From a checkpoint of a small multi-label image tagger.
Model: arch resnet, activation silu, depths [2, 5, 5].
Training: 29000 steps, batches of 192.
Data: trained on rendered dice on a table, 145000 training examples, 38.4 epochs.
Rows from block 3 of a small multi-label image tagger, named by matrix and row number. Rows with one number belong to one channel. Each number is 200 + 30 x the weight over its row's rms, rounded and kept within 0 to 999. All counts start at 0.
After each channel's rows are labels from the 100 images, of 14976, where the channel reaches its highest value: "colour at peak" is the nearest of a few named colours to the mean colour under the peak. Only what is clearly more common there than usual is listed. The data: rendered dice on a table. In brackets: how many of the 100.
# convs0: first 3x3 conv (model.blocks.3.convs.0.weight, 128x128x3x3, each kernel summed), inputs 0-127
# convs1: second 3x3 conv (model.blocks.3.convs.1.weight, 128x128x3x3, transposed, each kernel summed), outputs 0-127

convs0.13,224,225,256,262,196,213,173,196,210,177,222,175,212,182,174,154,178,230,143,177,241,170,138,216,183,191,183,207,210,191,182,169,220,203,158,271,180,274,207,143,202,181,219,237,134,223,183,162,229,202,224,110,178,199,180,205,182,221,164,212,193,181,209,158,148,180,213,191,137,215,179,204,213,229,240,227,193,200,224,192,197,215,205,167,129,232,165,234,211,228,237,244,179,200,160,194,222,202,199,198,213,207,175,178,199,191,211,225,198,201,212,190,148,252,178,188,189,175,233,174,242,180,190,138,225,179,214,199
convs1.13,196,156,148,182,210,187,179,171,219,201,174,193,147,280,186,275,207,177,201,208,142,178,250,242,242,196,189,187,185,241,172,201,187,233,164,277,154,187,223,208,151,162,162,179,193,200,196,207,166,218,174,158,239,223,224,212,147,200,213,212,246,250,226,157,191,286,197,181,210,198,233,192,209,211,197,233,198,155,190,208,190,197,153,175,208,215,196,194,178,212,223,184,216,208,207,220,196,225,208,165,176,168,208,196,204,246,175,167,187,149,245,186,209,186,194,173,153,165,213,227,197,182,213,245,138,245,169,193
colour at peak: black (55)

convs0.20,197,179,270,235,194,174,198,212,180,169,224,180,185,208,181,197,194,183,196,198,202,162,221,173,253,198,214,163,196,213,159,170,193,174,169,240,170,216,186,156,230,203,252,198,288,138,167,182,206,183,164,184,209,215,227,210,161,167,161,155,195,267,205,228,211,156,169,169,216,169,166,209,200,218,199,199,216,196,173,214,239,168,263,233,208,232,203,176,146,154,219,145,184,222,161,201,208,254,215,163,194,150,167,197,180,150,236,214,225,167,199,202,153,129,196,141,173,178,195,185,215,195,204,216,180,224,223,193
convs1.20,238,205,196,154,183,163,217,180,219,176,227,212,160,241,227,231,169,206,230,185,180,204,180,170,189,228,199,186,184,167,251,194,241,224,211,210,190,157,185,179,200,174,190,188,149,132,200,196,179,210,179,257,211,222,178,201,225,208,186,196,180,159,263,188,193,231,184,211,195,218,185,199,224,295,152,187,202,194,181,199,195,213,166,155,222,182,180,250,183,211,221,156,180,187,251,186,167,287,192,198,152,202,214,194,176,239,225,197,172,188,171,181,246,219,190,292,202,220,170,155,211,225,196,213,290,206,199,175
colour at peak: purple (36); blue (32)

convs0.27,187,160,195,188,224,140,245,173,190,224,259,167,237,222,184,249,164,162,180,165,167,216,236,201,197,201,201,205,158,236,169,190,177,186,179,175,214,181,191,205,284,219,232,162,145,210,211,217,236,213,169,177,199,222,182,172,231,237,179,169,212,181,217,174,191,213,226,176,179,193,194,234,218,205,204,187,219,247,157,221,260,158,204,193,183,158,149,192,191,214,215,244,252,206,197,218,200,163,213,176,192,218,238,200,123,185,279,205,178,195,243,218,214,183,249,210,215,232,232,193,269,235,183,259,187,195,170,189
convs1.27,213,197,189,188,213,219,194,219,188,112,222,177,182,180,201,208,199,195,188,192,246,208,211,194,183,189,209,184,216,193,232,174,203,154,143,293,214,247,121,182,175,201,210,134,179,188,212,222,197,215,217,188,222,193,179,160,257,193,203,215,207,177,277,205,180,175,191,235,204,194,228,192,183,201,221,188,245,169,188,200,239,174,192,205,196,182,258,195,198,186,211,205,182,170,149,158,205,277,163,163,221,187,177,202,166,171,201,217,227,213,277,262,179,181,187,214,191,238,193,240,224,223,182,234,226,191,122,227
colour at peak: green (34)

convs0.24,195,145,246,174,180,208,233,195,174,196,220,198,148,167,174,178,139,219,212,281,210,205,242,160,196,238,217,197,206,198,204,170,222,206,225,229,143,228,144,158,217,205,230,207,246,176,259,164,153,231,185,209,155,197,210,221,236,197,165,169,201,148,214,194,209,218,202,223,192,149,163,159,181,207,226,224,205,172,167,147,173,167,162,176,178,154,268,138,177,186,181,198,204,206,159,189,176,165,190,196,259,207,205,149,200,179,192,211,169,186,201,168,194,239,208,215,199,273,200,163,163,183,216,213,193,196,206,214
convs1.24,260,217,179,192,179,224,231,173,206,178,187,105,224,224,162,183,207,196,185,249,177,182,220,191,204,259,151,202,129,212,179,142,209,210,210,207,172,161,246,237,215,207,158,222,173,168,167,199,184,169,211,202,214,186,208,224,139,192,212,197,227,224,224,191,187,221,179,208,207,190,227,218,207,207,204,206,262,188,143,192,184,213,233,239,209,183,174,205,225,203,172,220,190,198,166,216,158,218,205,197,221,192,184,215,158,180,152,217,213,100,207,207,182,137,158,141,141,180,179,214,156,207,164,194,252,222,229,190
colour at peak: pink (27)

convs0.100,161,202,228,200,187,223,155,156,171,252,206,196,161,186,167,254,239,210,120,252,175,196,161,220,237,176,217,162,182,148,186,207,187,211,262,207,175,164,186,175,193,151,221,270,188,195,211,247,185,237,163,156,186,218,209,188,178,215,217,239,178,176,180,204,182,186,184,206,222,201,178,226,187,166,194,251,164,188,208,210,205,191,234,195,222,243,141,204,169,241,244,202,210,196,178,97,169,201,216,191,194,214,177,177,184,244,223,201,157,209,236,219,136,212,187,187,175,176,212,177,208,223,194,221,147,160,198,210
convs1.100,148,192,200,175,215,185,205,198,181,182,210,200,135,179,178,240,175,185,183,154,196,197,290,179,201,235,188,203,193,220,180,221,212,214,238,201,195,220,178,183,194,156,164,159,162,171,183,247,187,174,139,206,188,148,210,204,141,198,179,177,189,195,165,182,178,177,258,182,220,193,224,187,211,210,155,191,167,164,211,203,141,151,230,227,141,183,163,207,173,245,176,198,212,196,226,249,180,161,187,181,190,224,171,112,213,236,220,192,185,152,153,172,205,196,212,246,181,183,160,192,180,248,202,164,133,222,212,198
colour at peak: green (87)

convs0.124,219,148,222,194,186,145,212,208,164,189,260,189,163,138,216,168,180,183,208,180,203,210,218,205,215,214,271,206,218,176,167,154,178,228,170,300,213,231,237,187,220,204,210,193,209,219,218,193,205,180,241,201,221,242,169,187,218,198,117,184,171,158,200,226,219,225,178,190,151,203,192,167,176,194,182,216,224,175,205,199,246,172,238,210,200,234,156,225,252,148,176,225,200,185,178,195,200,239,206,181,189,212,195,193,251,185,236,220,137,221,211,287,198,192,182,164,156,190,216,245,164,161,240,208,215,199,200,220
convs1.124,204,162,213,191,204,208,201,218,227,185,219,211,180,169,186,201,235,223,239,183,191,224,164,186,214,197,205,246,156,270,254,194,199,230,217,318,171,209,178,169,214,221,197,189,176,198,213,217,186,226,208,176,166,194,202,219,207,181,257,191,217,189,264,189,186,192,201,205,130,196,215,217,227,276,227,269,204,192,211,198,204,209,163,213,219,181,211,219,216,125,186,195,165,221,209,178,190,302,175,218,165,205,215,183,206,211,232,219,191,189,209,311,225,210,169,198,205,170,200,194,219,235,178,212,183,192,199,200
colour at peak: black (43)

convs0.113,211,180,266,212,193,235,175,218,267,184,181,230,212,160,174,179,216,146,227,238,184,217,147,165,216,211,200,216,207,191,154,193,172,200,208,184,152,209,248,239,203,206,163,173,196,180,241,253,183,241,229,213,191,195,164,165,197,180,188,244,185,199,178,229,229,175,272,190,196,217,269,200,167,201,143,189,172,234,236,187,225,237,216,190,198,206,157,195,197,231,195,164,191,192,178,176,219,218,158,229,216,218,197,150,178,148,244,223,141,210,147,218,216,215,223,204,231,200,228,160,233,211,230,209,205,155,118,174
convs1.113,244,198,194,132,175,160,225,183,203,222,230,184,186,199,219,180,133,238,219,182,197,249,200,230,216,219,144,176,217,230,168,195,223,210,195,251,199,226,213,219,187,159,178,186,168,232,201,164,215,164,190,186,235,203,175,184,222,192,161,152,148,206,225,196,255,221,195,215,179,165,202,212,227,199,119,235,162,236,214,148,219,238,220,208,240,200,141,179,195,213,174,189,143,221,230,233,211,202,191,201,188,169,189,206,285,183,201,171,203,215,95,180,215,237,182,176,240,224,164,169,195,176,209,185,173,203,200,199
colour at peak: pink (30)

convs0.5,178,239,146,230,154,150,182,187,199,187,182,178,227,183,181,133,204,193,193,200,112,171,176,167,205,178,213,241,165,170,211,156,221,257,206,236,170,158,229,189,228,209,222,130,239,228,187,199,175,249,188,175,186,204,232,203,185,145,202,183,192,197,147,198,182,256,195,169,268,235,239,147,207,198,193,182,190,204,200,219,205,180,130,213,200,222,172,193,259,182,182,143,202,165,146,249,203,167,186,199,157,203,166,168,193,159,200,182,209,214,226,204,194,199,210,234,154,199,213,173,208,190,247,197,183,191,213,183
convs1.5,194,256,194,162,154,203,209,173,228,226,226,212,174,157,180,185,176,209,270,229,247,189,146,236,192,167,169,229,145,180,189,134,251,194,225,181,241,189,174,219,217,208,191,174,163,155,184,205,202,162,203,195,244,268,198,166,196,190,164,174,226,216,168,199,213,243,190,227,178,200,207,233,215,222,134,234,192,221,219,267,250,219,168,180,185,201,195,195,226,182,172,181,180,189,217,224,215,184,179,210,152,154,194,210,254,194,222,217,217,217,151,251,211,240,189,166,187,172,134,178,195,157,205,167,222,200,229,157
colour at peak: black (36)

convs0.18,180,189,148,169,187,168,179,180,149,195,253,176,176,212,164,221,192,188,186,171,265,235,152,193,123,204,223,218,209,171,244,202,179,199,214,160,273,168,236,216,215,211,224,283,179,169,229,219,214,159,194,190,211,208,173,178,244,230,158,178,235,198,191,172,224,204,203,177,188,176,197,217,188,190,214,189,213,144,141,176,176,165,149,203,213,244,151,236,211,164,215,232,222,207,215,227,197,170,229,193,186,172,245,218,206,195,242,175,217,222,269,178,142,221,183,208,218,246,208,220,205,224,227,208,188,186,208,260
convs1.18,168,217,209,206,191,219,221,168,157,226,165,70,186,149,178,192,247,186,231,222,197,196,235,140,181,134,121,210,165,204,159,172,190,190,192,237,202,192,204,198,219,163,190,144,197,135,187,217,151,180,155,204,188,208,174,187,239,244,191,180,232,178,224,195,214,189,180,185,213,209,216,191,199,253,218,268,190,175,176,177,211,168,205,156,209,178,239,147,174,217,196,237,173,223,142,224,228,207,197,202,205,206,165,237,189,192,229,182,234,178,258,183,214,241,193,197,185,194,205,226,204,208,174,197,215,191,199,215
colour at peak: white (36)

convs0.110,185,272,216,201,196,182,266,187,167,184,209,204,246,195,212,161,183,202,192,196,237,212,181,179,187,196,209,191,218,182,200,199,252,214,251,209,208,184,177,226,224,216,138,197,224,189,174,194,163,203,219,174,183,177,210,184,236,226,214,201,182,115,180,189,243,229,167,152,167,204,295,201,213,174,180,270,241,182,192,185,219,225,167,201,171,194,199,184,247,189,188,190,255,218,168,179,150,194,236,169,233,221,240,231,238,191,177,211,149,158,213,208,187,200,231,288,189,208,255,213,230,230,165,181,233,183,220,179
convs1.110,188,182,193,223,212,212,182,167,228,168,231,191,186,264,175,208,194,183,196,200,282,165,250,204,182,200,217,175,201,270,221,195,218,183,211,246,192,200,213,200,206,228,215,173,213,172,216,146,213,164,224,204,160,193,228,198,249,202,234,205,226,212,273,209,239,217,235,219,203,185,187,255,172,239,201,279,148,175,161,193,220,200,212,157,211,187,214,168,219,207,242,183,239,167,219,172,172,199,263,238,248,159,179,195,214,196,184,216,197,253,208,130,173,223,168,179,183,169,196,255,256,167,195,213,182,233,242,197
colour at peak: black (37)

convs0.97,162,243,164,217,186,223,154,200,205,224,202,206,169,210,187,192,212,226,224,249,255,180,177,210,272,197,171,105,194,209,178,237,163,122,220,195,218,230,149,201,259,255,193,209,186,188,187,225,224,243,172,159,199,171,201,237,152,220,246,238,228,181,193,203,217,189,179,215,148,171,202,159,206,237,186,199,190,211,227,189,232,230,234,188,165,211,200,224,199,173,142,204,139,186,184,213,193,240,211,181,223,184,181,218,229,220,200,182,273,199,230,197,201,248,248,234,184,199,250,173,194,180,187,188,161,219,215,178
convs1.97,223,149,204,165,186,192,198,182,186,209,189,234,231,223,177,193,188,208,130,178,177,187,213,180,138,225,156,134,187,151,215,229,196,209,200,114,160,212,186,173,206,204,172,169,222,189,210,192,198,213,164,222,182,170,183,201,204,203,142,200,175,182,158,195,217,198,165,153,232,185,174,223,164,217,155,254,217,209,173,214,181,167,165,216,242,188,128,177,174,156,200,235,155,186,223,202,211,216,160,161,167,151,189,198,211,210,212,183,218,162,183,244,162,202,196,215,163,193,158,200,182,231,221,251,256,232,204,116
colour at peak: brown (57)

convs0.94,207,202,239,252,177,184,192,198,167,212,227,252,166,158,145,186,227,234,214,187,266,203,175,186,218,190,238,192,191,167,183,229,167,183,209,176,122,224,200,228,234,241,187,237,193,221,184,230,204,220,222,206,178,216,210,241,223,177,214,251,181,193,220,199,191,240,194,238,162,169,186,184,167,213,206,230,189,199,246,237,176,195,248,197,169,213,213,225,215,198,167,186,170,170,252,157,199,125,189,198,166,244,175,201,244,160,227,184,163,180,147,189,204,217,220,249,151,197,217,195,156,227,210,144,279,184,197,150
convs1.94,163,223,168,148,204,183,239,148,207,164,155,235,241,246,160,170,161,233,194,214,218,204,222,211,185,217,151,148,212,201,245,192,204,225,188,236,148,188,144,209,218,177,221,251,203,177,144,232,202,202,217,205,192,146,224,178,162,212,230,178,176,183,271,208,187,199,163,164,180,186,163,191,182,189,205,178,224,160,173,187,216,195,175,230,192,158,137,168,203,150,209,255,153,174,221,200,183,207,165,209,194,159,199,224,166,214,174,268,187,186,220,235,178,238,209,243,150,217,215,221,192,263,178,173,183,193,206,179
colour at peak: black (46); blue (34)

convs0.4,229,190,240,227,210,167,195,184,170,240,179,181,207,166,172,218,214,206,147,161,201,210,168,201,166,173,194,337,253,170,221,128,220,188,188,208,156,225,227,240,201,162,238,192,208,208,167,216,184,210,198,169,172,213,165,213,193,182,231,183,187,192,199,166,185,219,221,184,154,203,221,168,214,157,187,252,222,199,198,187,226,193,172,227,220,205,231,194,249,127,183,211,162,203,227,162,199,201,150,207,279,167,170,220,207,176,235,245,215,190,209,212,232,161,204,187,192,224,216,212,213,179,207,206,137,168,211,162
convs1.4,202,210,202,158,198,115,241,138,200,196,156,201,204,198,180,185,185,196,198,180,168,173,170,162,172,188,165,113,169,191,185,215,155,125,236,177,178,152,188,179,183,213,162,229,162,157,180,220,194,175,194,190,162,192,203,190,182,188,212,183,176,156,208,158,231,207,188,178,206,206,188,230,188,205,185,235,200,156,175,183,209,196,174,160,214,190,160,195,211,158,167,188,199,195,194,163,173,180,199,206,142,181,142,177,166,195,195,211,170,218,180,223,200,145,198,268,206,253,173,177,123,174,187,153,197,130,186,168
colour at peak: white (28)

convs0.120,257,162,245,230,147,168,250,212,177,204,212,219,193,197,206,219,193,184,155,187,219,265,140,191,198,197,222,266,204,172,178,170,174,215,203,251,188,227,159,174,197,191,237,182,218,239,173,177,206,179,179,176,234,255,242,213,182,190,127,222,160,152,203,226,209,180,208,188,169,202,184,233,188,189,184,186,218,182,186,204,134,171,250,172,223,199,171,187,192,168,189,273,221,200,168,168,238,223,159,175,189,206,228,183,220,200,254,216,157,208,169,194,154,159,201,216,156,173,190,185,172,154,257,182,202,173,205,241
convs1.120,201,190,178,139,232,183,194,261,241,184,224,215,211,221,207,187,197,216,160,187,200,233,171,236,205,181,195,183,216,268,217,230,228,183,204,355,197,200,212,213,215,203,168,202,173,194,177,190,186,199,197,240,171,174,208,180,196,199,240,227,188,183,267,190,194,198,148,194,186,193,191,249,176,281,209,211,190,187,199,199,195,218,217,221,216,198,212,191,197,144,198,200,203,189,184,182,188,322,205,233,141,236,202,209,222,200,191,181,173,183,210,244,224,234,211,191,157,214,221,196,220,186,181,196,169,188,219,230
colour at peak: brown (60); black (39)

convs0.104,207,210,189,184,203,175,236,188,219,240,201,163,186,193,190,175,164,231,171,224,169,228,163,258,228,247,194,218,172,217,186,151,179,193,205,170,223,225,187,135,177,160,222,177,246,211,195,180,244,192,167,179,208,239,201,187,186,238,164,219,99,186,250,205,207,226,238,206,189,200,229,169,217,186,178,183,164,181,213,214,220,177,230,178,155,222,192,174,223,237,237,191,234,219,165,195,275,205,222,132,248,196,220,208,160,209,270,216,161,176,202,137,176,236,206,147,185,179,237,170,209,182,243,214,208,217,179,179
convs1.104,269,173,172,148,168,197,181,213,199,202,230,154,198,174,220,241,202,182,198,177,213,266,197,211,161,244,174,211,147,231,213,148,199,182,209,226,182,197,200,199,193,233,188,191,157,179,178,147,200,206,204,260,253,280,182,179,212,203,214,223,229,233,252,242,207,261,168,194,181,176,168,173,189,258,205,233,216,168,206,183,176,184,280,188,225,166,205,178,235,167,228,187,126,197,230,238,177,254,204,198,185,157,201,205,163,204,254,221,186,201,184,229,176,180,213,207,191,220,240,188,180,195,189,187,246,178,175,188
colour at peak: brown (65)

convs0.37,244,175,204,256,209,170,241,157,171,216,223,220,219,210,192,144,195,170,195,173,181,172,148,233,207,217,224,219,199,212,185,181,199,227,195,252,171,203,233,192,280,204,226,208,168,215,141,200,250,206,157,166,207,226,185,135,232,189,177,217,234,152,193,208,196,227,203,211,187,182,160,198,200,216,152,226,217,171,257,221,218,194,186,156,195,156,177,204,206,183,259,218,178,225,227,133,183,178,231,113,165,236,162,188,239,171,248,216,154,200,191,184,242,252,206,204,171,171,194,150,190,202,217,186,197,199,199,221
convs1.37,227,156,170,187,237,200,209,211,196,201,177,185,155,200,179,228,247,172,240,205,196,192,247,203,179,156,172,171,133,230,201,162,219,170,178,228,196,202,237,244,217,237,169,190,147,205,187,218,162,211,164,187,173,255,202,216,174,202,173,270,196,192,276,164,165,218,210,175,199,210,236,226,159,225,181,264,212,204,172,179,159,209,133,230,257,202,286,186,161,189,228,148,243,186,204,235,182,237,212,210,208,213,202,183,197,162,225,167,197,199,187,181,211,164,198,189,158,219,195,186,161,179,181,148,182,178,189,172
colour at peak: black (48)

convs0.36,248,219,161,215,214,198,225,139,193,188,175,191,229,198,212,181,199,210,209,187,232,178,238,180,205,187,191,213,262,213,219,211,196,202,186,191,198,195,171,253,190,258,198,166,181,245,235,225,188,204,203,194,143,244,204,143,250,173,214,189,239,201,223,192,215,153,127,215,217,149,198,210,202,176,155,235,208,204,174,251,216,190,201,232,227,187,239,169,167,171,145,160,200,186,187,216,181,216,205,255,173,185,133,215,201,190,199,148,226,193,192,230,312,206,224,151,201,230,244,189,149,230,194,191,180,235,200,223
convs1.36,207,177,200,181,174,205,221,197,174,201,181,218,232,206,201,179,190,161,183,234,171,216,157,171,183,199,185,222,177,174,178,248,230,174,169,155,212,166,195,187,230,242,160,226,220,186,194,192,160,215,147,256,140,112,173,184,160,207,154,182,178,158,91,226,200,208,187,175,161,182,184,164,230,156,235,164,199,166,178,185,149,185,149,192,221,172,203,193,212,227,189,179,183,189,201,178,173,172,166,195,204,197,157,163,165,203,198,202,178,179,208,248,184,168,181,231,210,277,203,187,168,179,194,236,239,220,207,144
colour at peak: brown (62)

convs0.98,192,224,194,188,209,198,182,194,175,191,180,201,214,165,157,218,182,200,115,197,218,183,236,198,263,181,187,223,249,205,154,128,183,217,196,270,172,194,193,169,182,193,253,181,226,194,173,166,165,209,196,168,189,207,161,215,168,156,148,162,179,202,241,197,219,189,191,231,259,177,204,226,236,210,201,209,182,212,164,216,174,206,251,197,169,225,224,193,185,281,172,224,198,165,221,156,293,215,165,195,202,183,184,197,199,232,231,187,234,202,202,187,151,195,209,131,173,178,182,221,196,163,185,198,212,133,230,217
convs1.98,186,173,219,195,230,149,193,196,222,139,194,216,186,250,205,188,236,202,110,210,195,208,120,222,219,230,176,206,244,206,199,190,190,187,195,254,246,172,167,199,219,198,169,219,202,208,189,216,201,208,197,238,190,233,184,255,193,204,193,173,152,263,215,171,224,220,241,212,209,225,191,263,260,184,165,192,174,199,235,239,148,189,272,188,209,162,146,223,214,237,199,221,235,202,224,159,160,158,163,236,182,180,188,187,205,246,253,190,187,196,127,156,213,212,209,196,213,215,224,234,189,203,210,205,222,182,167,200
colour at peak: black (77)

convs0.69,198,228,215,94,227,190,161,164,224,203,212,198,198,206,218,188,221,202,188,181,206,166,224,176,184,192,192,197,200,147,252,198,193,189,197,219,222,178,205,107,214,199,221,157,173,205,154,185,239,260,238,254,193,188,215,224,186,181,172,184,141,239,202,175,228,245,217,204,185,225,208,210,227,211,196,171,226,244,184,198,204,257,222,192,209,146,184,178,194,230,151,129,188,195,218,196,146,216,207,201,196,261,209,179,177,195,233,219,229,220,240,257,237,176,192,201,215,242,213,181,210,247,198,202,210,228,130,154
convs1.69,248,191,181,185,187,173,138,193,194,173,220,215,178,179,213,198,226,203,176,224,170,171,196,171,177,241,198,220,100,239,186,194,208,196,211,173,182,205,159,165,189,268,218,199,155,173,175,203,202,232,174,149,179,163,213,177,199,195,220,172,260,240,179,187,212,232,227,171,287,195,191,231,194,272,177,212,229,194,183,214,185,229,156,187,213,150,203,149,277,163,204,208,158,209,192,165,231,178,196,180,202,178,177,156,227,190,226,189,250,213,179,242,199,192,220,185,256,223,194,186,190,230,194,170,166,165,160,185
colour at peak: grey (67)

convs0.84,230,201,146,223,174,175,197,206,227,175,197,206,196,215,211,140,192,232,208,259,236,205,191,152,192,225,170,183,177,195,234,148,147,154,200,178,167,204,189,168,208,199,172,171,121,184,183,225,207,246,197,192,206,214,192,203,210,184,242,205,152,185,146,218,166,152,179,143,236,238,176,203,227,255,215,154,227,252,189,230,151,240,167,187,173,215,199,191,164,194,267,219,139,189,223,170,174,154,196,118,207,229,206,200,185,169,172,172,231,179,207,173,235,213,204,198,183,219,167,194,153,228,225,187,181,190,175,211
convs1.84,242,192,227,214,192,186,245,229,240,211,219,216,169,208,209,175,194,182,197,293,204,196,199,200,185,192,219,155,125,217,190,156,229,235,188,210,199,249,246,209,245,150,184,197,148,252,183,195,222,218,209,124,226,193,212,188,233,206,204,186,198,170,214,208,179,162,217,179,155,218,216,232,168,213,205,217,252,205,204,216,214,191,208,155,226,138,168,203,236,161,284,203,183,206,221,205,186,172,165,187,287,192,221,173,232,244,188,213,200,204,185,186,223,249,208,141,198,154,200,200,230,229,183,221,210,191,246,180
colour at peak: grey (45)

convs0.35,156,198,186,200,186,204,166,176,194,195,174,207,181,214,221,197,205,168,220,181,154,225,210,234,190,227,188,238,202,186,206,177,212,210,198,217,237,178,239,194,184,223,127,178,174,177,239,189,189,185,184,150,187,145,145,195,313,190,184,200,178,197,236,159,216,183,244,210,240,169,235,161,204,256,197,189,211,208,220,200,206,240,162,181,217,180,235,158,197,199,171,227,229,159,174,195,234,206,175,180,260,258,182,173,218,216,180,169,191,191,173,217,142,218,224,168,202,202,263,214,246,201,170,234,116,250,180,213
convs1.35,232,224,171,233,177,238,191,161,237,176,211,207,215,161,184,192,222,184,171,218,237,164,240,127,147,269,205,217,151,199,193,204,205,214,158,161,204,159,174,234,242,204,143,207,220,174,182,193,180,161,202,172,187,168,194,175,226,181,232,189,239,172,234,198,219,194,213,200,176,131,187,171,157,177,183,192,204,142,146,173,158,243,187,187,189,190,219,196,264,187,207,234,164,189,201,260,168,204,203,193,211,187,155,182,159,188,194,241,230,221,191,239,168,251,183,173,253,197,227,170,215,232,184,154,204,192,159,158
colour at peak: white (38)

convs0.122,221,201,272,173,196,209,220,198,201,200,189,187,208,117,213,217,227,203,231,209,206,171,204,205,166,196,183,183,199,259,163,154,190,197,227,139,209,203,223,162,187,219,182,190,225,192,184,168,211,177,159,210,246,223,181,202,177,179,175,169,182,136,173,187,170,187,252,176,209,163,201,271,219,221,168,137,184,231,225,202,248,200,241,190,205,183,201,172,190,247,200,179,197,214,149,263,197,291,213,208,217,186,181,197,203,184,151,237,242,205,170,216,142,164,205,158,191,158,206,180,214,188,178,213,262,228,186,249
convs1.122,208,187,223,232,214,159,160,234,207,188,182,190,230,207,229,221,187,216,110,187,192,229,184,220,228,223,204,243,185,161,228,245,201,239,169,93,212,200,161,194,216,240,171,231,195,222,190,206,211,205,201,207,237,215,225,245,191,228,214,272,233,263,133,224,201,160,149,217,258,196,214,227,170,237,197,216,212,183,261,233,210,218,203,197,241,167,202,195,205,198,176,207,207,222,230,175,207,225,193,227,224,176,220,205,215,194,191,243,241,224,205,170,230,230,207,187,200,157,238,213,220,189,190,289,161,216,180,219
colour at peak: brown (88)

convs0.22,235,199,218,188,147,201,175,225,180,209,181,177,212,185,182,161,151,162,236,195,214,186,123,222,158,212,209,164,238,151,217,198,156,162,190,174,196,209,210,207,239,158,193,177,140,184,183,149,236,235,219,218,197,225,203,180,206,201,187,186,186,162,173,175,211,154,244,179,206,211,221,158,216,167,232,103,201,249,162,220,226,203,190,148,212,169,231,192,235,170,228,202,200,206,218,157,211,167,183,191,211,231,219,202,205,179,204,217,195,213,197,232,241,243,231,151,168,162,182,198,207,283,231,208,177,227,123,194
convs1.22,284,156,215,207,187,237,205,227,171,246,202,195,208,146,170,174,225,213,189,249,204,192,235,180,183,198,234,197,198,209,201,164,205,234,211,292,182,219,232,209,207,233,221,217,217,252,170,185,184,200,218,172,193,229,194,223,185,189,199,291,212,199,200,174,230,220,224,203,252,212,203,208,199,200,237,204,172,213,156,172,139,197,173,184,266,243,221,185,248,186,218,200,202,157,171,203,197,120,202,170,261,202,167,191,233,215,214,195,222,197,233,176,224,182,197,216,199,238,208,202,273,196,193,169,144,197,257,193
colour at peak: brown (62)

convs0.1,236,204,194,184,229,177,192,192,205,212,203,129,192,202,163,184,203,225,242,206,203,151,192,154,169,173,186,253,244,183,196,240,157,215,220,205,167,232,282,196,194,234,209,199,190,186,276,215,201,197,212,172,196,184,191,173,209,220,159,198,220,222,173,188,179,189,204,193,206,202,194,238,166,180,229,162,269,217,186,153,227,180,202,208,253,212,226,186,249,191,193,188,223,176,166,204,178,160,159,294,272,175,196,191,199,212,148,215,164,176,211,223,197,144,189,140,220,221,189,194,208,138,173,240,178,177,210,153
convs1.1,199,233,218,194,199,153,159,182,209,118,184,213,234,127,207,193,194,212,83,138,188,235,161,193,192,182,170,198,167,180,214,174,233,139,190,195,170,190,154,187,228,175,172,211,246,171,167,174,196,190,199,142,174,184,191,194,188,183,219,152,217,190,215,230,200,175,199,188,200,183,192,207,182,227,194,181,184,235,206,184,174,205,167,193,156,202,201,185,186,174,183,204,181,182,188,207,190,176,182,153,111,166,201,194,177,183,239,195,208,205,200,210,187,173,173,266,178,224,218,245,194,203,182,154,135,179,129,196
colour at peak: white (38); red (31)

convs0.74,221,215,256,185,186,202,197,224,193,193,223,156,162,215,216,224,143,195,181,176,208,225,186,185,181,186,195,221,236,152,222,124,190,212,173,237,178,235,201,193,189,233,183,166,221,233,195,161,175,151,186,189,198,177,176,210,223,199,182,181,150,147,159,241,243,130,265,178,202,182,194,194,200,261,180,197,259,202,169,244,214,130,219,172,187,180,273,155,201,230,181,176,270,232,204,218,214,175,146,177,220,197,194,177,172,193,184,199,198,185,187,187,214,190,182,146,149,173,206,224,209,203,199,158,182,254,220,185
convs1.74,223,189,233,171,189,218,178,179,189,225,200,143,186,242,147,164,215,210,200,203,194,229,206,217,183,196,169,150,198,210,217,147,126,218,235,246,201,196,155,232,166,209,225,137,194,209,144,183,227,214,176,245,222,224,179,220,269,202,204,193,191,216,227,207,219,196,187,203,223,222,212,180,164,151,228,217,172,203,174,150,207,167,212,168,235,196,179,166,161,190,222,204,161,176,108,180,182,199,229,168,201,231,221,216,154,213,178,239,226,180,265,157,180,211,214,184,168,217,217,261,266,202,204,179,251,180,172,225
colour at peak: purple (33); pink (32)